{
  "encoder_norm_position": "sandwich",
  "encoder_head_dim": 16,
  "encoder_qk_norm": true,
  "encoder_patch_size": [4, 4],
  "encoder_conv_stem": false,
  "fusion": "cross_attention",
  "decoder_norm": "layernorm",
  "decoder_norm_position": "pre",
  "decoder_fused_qkv": false,
  "decoder_positions": "rope",
  "decoder_cross_attention_every": 2,
  "optimizer": "normuon",
  "batch_size": 384
}
Rows from block 6 of the image encoder of a small image captioner, named by matrix and row number. Rows with one number belong to one neuron. Each number is 128 + 24 x the weight over its row's rms, rounded and kept within 0 to 255. All counts start at 0.
After each neuron's rows are labels from the 100 images, of 14848, where the neuron reaches its highest value: "peak on" is the class under the peak. Only what is clearly more common there than usual is listed. The data: drawn small creatures on textured ground. In brackets: how many of the 100.
# fc1: MLP up (encoder.blocks.6.mlp.fc1.weight, 256x128), inputs 64-127
# fc2: MLP down (encoder.blocks.6.mlp.fc2.weight, 128x256, transposed), outputs 64-127

fc1.221 [110  77  97 108 102 111 132 100 154  51 141 122 166 116 145 152 110 123 127 105 132 160 110 139  89 116 119 133 134 103 145 148 131 160 140 103 130 138 117 116 173 135 136  93 121 129 161 162 134  93 101 138 117 137 102 125  86 136 127 127 107 155 152 123]
fc2.221 [158 108 150  96 132 116 138 121 120 132 148 121 108 158 133 128 122  98 149 117 108 169 159 118  99 116 126 119 136 134  89 148 137 132 100 108 184 108 126 115 139 144 122 147 110 153 117 130 137 151 126 103 136 150 117  96 102 127 108 166 158 169 131 163]
peak on: limb or head (32)

fc1.137 [150 111 143 134  89 152 160 129 108 105 141 151  85 128 158 143 156 153  80 174 133 114  94 150 101 118 144 146 121 139 139 160 117 168 139 106 104 114 159 148 111  81 146 129 100 106 139 121 129  51 101 123 107 137 140 120  89 106 133 133 144  93 128 122]
fc2.137 [174 126 165 116 120 124 110 153 122 184 123 156 135  89 130 127 123 135 159 113 125 155 130 102 120 132  96 148 158 140 128 100 163 122 141 134 134  98  78  93 151 113 187  88 120 145 128 130 139 104 122 102 160 127 163 162 153 112 106 149 133 139 108 134]
peak on: limb or head (40)

fc1.91 [ 64 107  99 120 132  79 148 161 124  99 149 165 124 130 154 136 147 144 113 172 124 127  83 140 123 111 158 122 172 145 140 149  85 124 128 123 143 127 132 106 112 133 107 124 115 152 154 132 112 144 139 148  93 170 153 113 102 121 133 113 139 142 123  82]
fc2.91 [135 149 123 139 123 129 145 105 174 140 137 135 153 121 156 156 113 116 121 141 100 107 127 116 131 133 135 155 116 149 147 140 113 160 185 139 160  86  92  92  69  96 137 125  84 135 168 136 140 145 135  74 127 111 123 111 130 174 136 152 106 120 118 100]
peak on: body (37)

fc1.100 [133 125 133 110  74 151 141 135 105 151 132 124 127 159 173 121 136 130 130 167 175 139 115  79 131 115  98 103 152 136 152 109  99 136 151 124 116 160 137 140  76 130 126 133 116  83 146  92 130 161 129 114 111 124 147 162 179 100 118 128  83 132 120 113]
fc2.100 [116 126 168 170 121 124 137 148  87  81 141 155 150 161  97 153 173 130 129 164 133 183 135 177 146 143 107 139 106 145 110 148 123 121 135 196 127 119 113 139 131 117 171 111 117 144 126 144 154 120 132 159  99 137 112 133 115 120 119 133 121 142 103 123]
peak on: limb or head (31)

fc1.20 [128 105 172  65 128 134 138  96 123 127 146 121 138 125 112 126 130  89 156 120 151 138  93 128  93 108 152 117  88 128 102 157 105 135 150 109 111 116 132 119 166 177 127 130 130 100 167 109 153 158 102 140 104 144  97 123 140 170  89  96  86  98 136 116]
fc2.20 [109 143 135 155  71 126  89 112  85 125 148  95 115 129 125 100 102 155 113 132 119 104 138 117 120 132 168 111 110 103 140 113 129 107 109  83 131 134 115 127 124 111 125 111 142 143 115 128 145 109 131 127 119 128 145 100  72  79 132 166 119 160 122 125]
peak on: body (84)

fc1.148 [117 165 157 101 119 140 147 158 132 126 104 188 121 144 127  99 120 129 104 165 147 117 133 173 136 128 115 111 130 136 149 114 124 155 126  93 106 157 159 121  95  94  90 140 153 151 114  93 146 130 124 135 104 136  90 178 129 126 135 124 109 138 115 163]
fc2.148 [127 168 109 132 140 131 146 178 130 113  91 163 157 121  82 110 152 152 137 129 105 100 123 147 147 111 108  90 125 132 185 132 160 140 126 140 120 109 154  94 108 119 157 109 129 119 119 163 139 156 157 139 132  94  90 173 116 142 135 137 102  86 144 107]
peak on: limb or head (52)

fc1.175 [161 134 119 141  73 100 142 110  74  99 101 160 148 134 126 127 171 119 137 145 117 117 105 127 123 155 143  81 142 132 154  99 131 140 159 120  93  84 155 160 160  86 131 155 116 115 130 131 144 144 136 121 132 116 123 158 140 109  89 110 105 118 143 170]
fc2.175 [ 88 110 119 141 129 132 131 153 135 122  79 141 123 165 116 119 132 120 142 115 142 128 136 125 120 104 148 140 121 121 154 123 118 124 133 117 155  79 150 130 114 104 145 132  77 145  97 134 129 110 120 117 167 128 141 131  96 163 175 170 109  93 151 123]
peak on: limb or head (35)

fc1.146 [137 128 106  96 150  85 116 106 115  93 132 130 138 130 152  88 121  91 168 136 138 112 137 106  95 152 164 138 153 140  72 110 124 152 141 145 114 138  96 124 163 126 130 156 121 147 122 154 142 121 145 140 122 101 101 119 141 130 112 136 140 134 107 118]
fc2.146 [132 134 130 114 166 117 111 117 129  65 140 148 111 145 120 127 186 150 106 114 118 160 136  98 111 167 114 155 149 111 109 156 164 156 145 106 102 125 144 165 125  66 112 131 107  99 137  96 150 137 135 118 145 137 118 104 132 128 129 149 114 141 118 111]
peak on: limb or head (37)

fc1.255 [142 111 104 118 128 108  98 113 133 147 134  92 124 147 127 133 167 129 121 122 111 129 116  92 138 155 175 134 153 113 128  95 169 132 148 123 104  78 128 107 125 159 169 123 133 111 169 178 159 158 122 137 166 105  92  93  77 129 144 129 118 110 164 109]
fc2.255 [138 113 114 124 114 136 181 147 119 126 110 166 137 175 171  88 160 119 143 124  89 155 138 102 129 143 133  82 108 146 124 109 127 109 117 119 121  97 138  79 137 122 122 149 108 130 118 131 125  91 142 145 121 137 122 139  85 113 147 131 117 118  97  93]
peak on: limb or head (90)

fc1.189 [121 117 130 150  89 114 149  85 101  98 147 134 115  99 169 123 141 137 111 109 106 147 119  85 138 142 189 108 132 138  93 115 115 132 196  97  94 136 149 168 155 136 145 132  73  91 126 149 149 131 112 136 113 124 169 117 150 133 126 139 117 112 159  90]
fc2.189 [108  84 161 120 147 157 141 144 156  87 155 112 145 203 102 122 141 143 140 110 154 142 121 110 153 145  98 146 141 153 154 103 150 127 159 148 153  49 141 169 112  91 116 125 134 143 131 133 159 114 107 132 124 151 157 143 103 197 148 134  90 125 130 139]
peak on: limb or head (34)

fc1.7 [150 114 106 114 151  67 155 168  91 107 126 112 119 132 203 118 121 130  85 104 114 119 222 157 114 119 128 129 150 171 104 143 111 142 146 148 156 111  96 146 142 129 100 124 149  94 103 115 112 152 138 124 142 110 120 121  99 136 130 151  85 112  93 104]
fc2.7 [158 116 135 127 146 130 123 178 137 119 150 102 154 133 110 132  97  96 119 143 102 105 141 108 138  55  99 119  81 137 133 162 129 136 123 149 150 140 128 108 132 126 113 159 102  88 139 137 128 145 128  98 122 160 109 113 136 119 143 150 105 100 145 156]
peak on: body (97)

fc1.41 [162 107 124 127 113 105 157 108 160 106 132 133 129 165 103 129 132 117 164 144 135 106 160 111 126 123 201 125 129 115 148 140 126 166 132 101 137 111 128 157 121 142 137 156 105 115  90 140 129  74 106 132 145  89 143 115 115 117  94  86 138 135  96  98]
fc2.41 [147 131 151 125 169 116 148 146 176 109  78 143 109 134  59 146 148 145 111 105 161 137 155 124 112 103 174 117 101 123 117 125 114 149 105 124 132 119 142 130 145 109 116 120 126 135 127 139  67 137 124 149 129 117 104 135 143 129 160 141  96 147 125 159]
peak on: limb or head (60)

fc1.81 [ 68 124 107 124 119 151 117 138  90 116  99 127 115 108 125 128 123 137 103 141 121 126 130  99 112 113 107 148 111  98 108 163 108 155 134 138 141 131 150 172 139 134 117 166  72 166 123 135 143 136  62 172 143 115 139 109 110 128 126 100 150 129 145 109]
fc2.81 [ 95 127 155 142 152 119 104 130 138 142 149 112 140 119 153 158 122 161 123 132 126 143 110  98 140 143  69 114 127 124 121 126 147 160 146 139 134 181 150 151 149 163 110 137 123 124 168 133 125 110 107 148 128 122 140 146 146 164 141 152 149 158 129 108]
peak on: body (43)

fc1.75 [101 127  93 138  82 136 133  99 139  95 171 143  99 106 143  96 134 135 128 118 146 170 118 168 110 144 169 121 140 116 104 133 115 107 168 154  86 126 166 165 157 156 136 122 150 138 112  90 115 154 110 134 154 125 105 107 138 174 163 139 165  99 127 101]
fc2.75 [144 124 127  66 100 100 121 139 137 136 141  98 112 145 153  87 138 130 137 122 137 154 128 119  98 185  98 178 170 149 168  89 114  97  93 160 136 138 138 146 141 135 113 148 111 131 159 110 120 127 116  88 134  86 129 124  97 155 109 111 171 170 106 112]
peak on: body (38)

fc1.1 [126 120 109  95 149 132 132  33 112 146 110 121 135 133 132 152 151 150 159  90 126 104 127  86  89 138 146 103 149 144 120 122 146 136  93  94 116 167 131 138 114 121 177  83 148 137 145 117 113 126 166  96 142  97 108 105 123 134 167 134 163 175 126 128]
fc2.1 [127 136 112 129 112 181  98 146 113 120 143 144 158 144 146 128 163 162 122 107 112  89 126 169 126 119 134 190 125 142 113 158 134  65 122 156 147 117 151 164 137 122 152 108  91 141 146 127  99 155 179 112  98 141 126 104 156 125  97 131 120 109 100 141]
peak on: limb or head (97)

fc1.15 [137 141 109  89 132 170 127  97 149 132 153 156 103 102 133 156 112 131 138 107 146 140 132 130 127 129 164 125 136 134 117 106 199 114 119 138 139 154 147 155 121 170 136  91  90 123 134 129 132 104 118 151 162 149  82 112 167 113  77  90 124  73 110  92]
fc2.15 [135 125  75 118 104 127 152 164 102 137 171 127 133 141 112  91 117 144 124 129 162 168 158 139 143 138 130 175 122 145 136 108 121 133 160 134 176 135 159  98 120 102 101 110 159 137 167 145 132 154  61  88 137 137 134 106 146 147 153  99 109 134 132 104]
peak on: body (85)

fc1.42 [114 138  64  72 129 119 138 131 131 121 131 121 142 164 168 181 124 145 115 128 165  79 136 126 144 131 117 149 113 142 103 123 136 130 100  88 147 146 109  92 153 140 153 120 112 111 151 132  77 152 123 131 112 122  71 101 106 159 127 159 147 155 105 107]
fc2.42 [119 103 129 116 140  65 144 143 132 139 161 123 137 151  78 115 135 157 111 107 164 109 144 108 130 143  73 118 116 158 176  91 112 139 138 154 128 105 190 147 123 104  84 121 134 116 146 167 129 125 158 120 115 141 160 137 128 142 119 112 147  82 137 106]
peak on: body (98)

fc1.8 [150 147 100  88 127  64 123 117 101 143 145 119 106 140 155 146 147 138 169 120 125 119 138 127 124 157  85 119  99  99 153  96  99 143 101 181 132 156 161  91 137 142  50 138 186 130 105 103 111 133 118 152 134 112 136 115 133 113 133 117 129  99 120  98]
fc2.8 [167 152 172 142 147 158 101 160 106 162 105 141 135 119 128 107 116 142 159 162 108 116 125 138  76 117 101 146 163 151 199 148 170 167 136 132 144 110 128 147 132 145 153 159  81 116 159 102 107 146 163 146 101 151 132 135 146  78 136 164 123  65 124 104]
peak on: body (93)

fc1.45 [132 145 125 135 139  62 142  94  83  97  89  88 104 167 113 153 104 145  83 120 106 113 143 167 105 113 111 111 117 107  88 159 146 138  92 144 128 148  83 120 184 153 117 140 129 124 129 122  96 175 124 120  96 142 134 113 122 124 148 141 101 130  76 104]
fc2.45 [174 149 137 148 138 137 159 134 123 120  77  98 143 123 137 149 103 120 123 112 119 110 150  94 143  85 126 133 144 112 173 168 162 147 121 119 128 102 130 143 115 126 110 117 144 132 141 147 140 130 102 153 127 117 155 152 156 101 134  97 124 119  80 152]
peak on: body (86)

fc1.160 [175 104 101 131 161 132 130 146 136 108 117 128 137 133  83 184 160 111 134 119 131 121 178 138 150 135 120 161 124 163 114 103 111 128 130 126 122 156 132  82 127 109 127 111 122 130 117 137 107 166 123 179  95 135 108 113 118 151 169 135 131 124 157  92]
fc2.160 [118 112 129 124 101 127 139 175  93 165  85 169 116 133 132 102 124 173  91 179 105 134 115 107 115 152 151  92 161 159 103 148 118 108 165 146 156  91 110 117 149 112 144 133 108  99 185 134 143 111 139 166 131 123 141 158  88 149 107 112 117 125 120 104]
peak on: limb or head (60); body (35)

fc1.145 [101 118 143  92 181  80 113  91 141 133 148 117 118 174 111 136 109 142  77 134 115 162 103 102 138  94 133 187 154 157 146 102 191 156 150 148 127 113 109 147 104 142 162 121 127 132 146 175 135 141 163 130  97 109 140 107 112 143 122 150 111  99 126 132]
fc2.145 [ 97 110  99 150 172 166 190 169  82 142 112 116 149 153 152 165 116  97 111 120 139 165 133  78  96 107 144 129 149 132 130 123 120 144 116 113 155 124 117 153 134 110 149 153 145 134  88 140 118 101 122  97 149 142 115 150  89 119 158 163 112 134 146 120]
peak on: limb or head (98)

fc1.249 [125 130 128 163 102 109 123  93 115 133 122 100 140 128 128 140 132 169 131 136 132 159 119 128 163 117  98 145 136  99 133 139 133 111 110 110 166 180 152 138 116 142 133 123 128 131 132 119 134 120 148 113 143 153 154 136 113 130 168  73 119  78 172 118]
fc2.249 [ 86 121 145 131 139  94 116 101 126 151 114 159 106 105 125 106  90 132 144 155 103 111 101 122 123 113 116 124 143 150 125 111  97 139 135  81 155 112 134 154 124 115 133  79 162 131 120  91 163 121 141 125 122 148 118 139 151 123 136  81 115 131 170 148]
peak on: body (90)

fc1.254 [116 111 135  92 123 116 126 176 118 185 153 128 102 164 110 148 146 148 107 130 140 117 139 101 127 128 168 129  96 168  98  95 117  98 161 127 124 129 170 109 176 134 150 132  96 114 134 155 136 130 175  84 124 114 113 128 141 181 137 128 131 153 107  84]
fc2.254 [133 130 145 144 192 136 119 101 115 143 137 141 162 139 123 130 150 107 181  99 163 157 145 116 148 113 118 136 155 112 112 116 104 118 137 158 140 119 119 168  93 132 159 114 121 148 127 162 155  89 166 142 124 151 140 147  90 147 135 158 112 122 128 114]
peak on: limb or head (35)

fc1.29 [111 129 135 118 124 114 134 118 127 207 130 122 124 144 131 124 131 175 160 162 142  90 105 128 116  57  68 135 149 138 132 101 114 111 143 175 141 101 126 140 110 132 169 132 171 106 168 138  92 136  88 142 147 143 112 101  71 157 105 117 149 146 114 138]
fc2.29 [146 155 125 156 139 128 106 129 146 102 115 136  96 137 133 149 125 124 105 124 149 146 148 122 138 192 178 113 132 112 128 123 105 107  75 141 152 156 144  99 105  86  85 127 134 118 144  94 105 127 128 109 105 108 115 128 127 144 158 117 102  85 110 115]
peak on: body (73)

fc1.93 [161 128 159 113 139 137 120 133 119 141 151 114 103  90 110 105 159 168 181 103 131 128 130 118 163  68 139  96 123 141 142  90 114 149 108 133 166 143 158 189 110  95 146 120 130 138 109 158 150 133 143  93 149 138  88  67  94 135 134 132 154 142 129 126]
fc2.93 [126 144 137 129 168 159 106 125 142 112 139 101 105  84 166 110  98 164 137 122 136 117 149 119 110 141 134 124 121 115 134 129 115 132 115  79 111 135 115 107  95  78 134 152 155 103 159 115  99 158 135  94 141 169  81 114 150  84 110 139 128  95 133 144]
peak on: limb or head (74)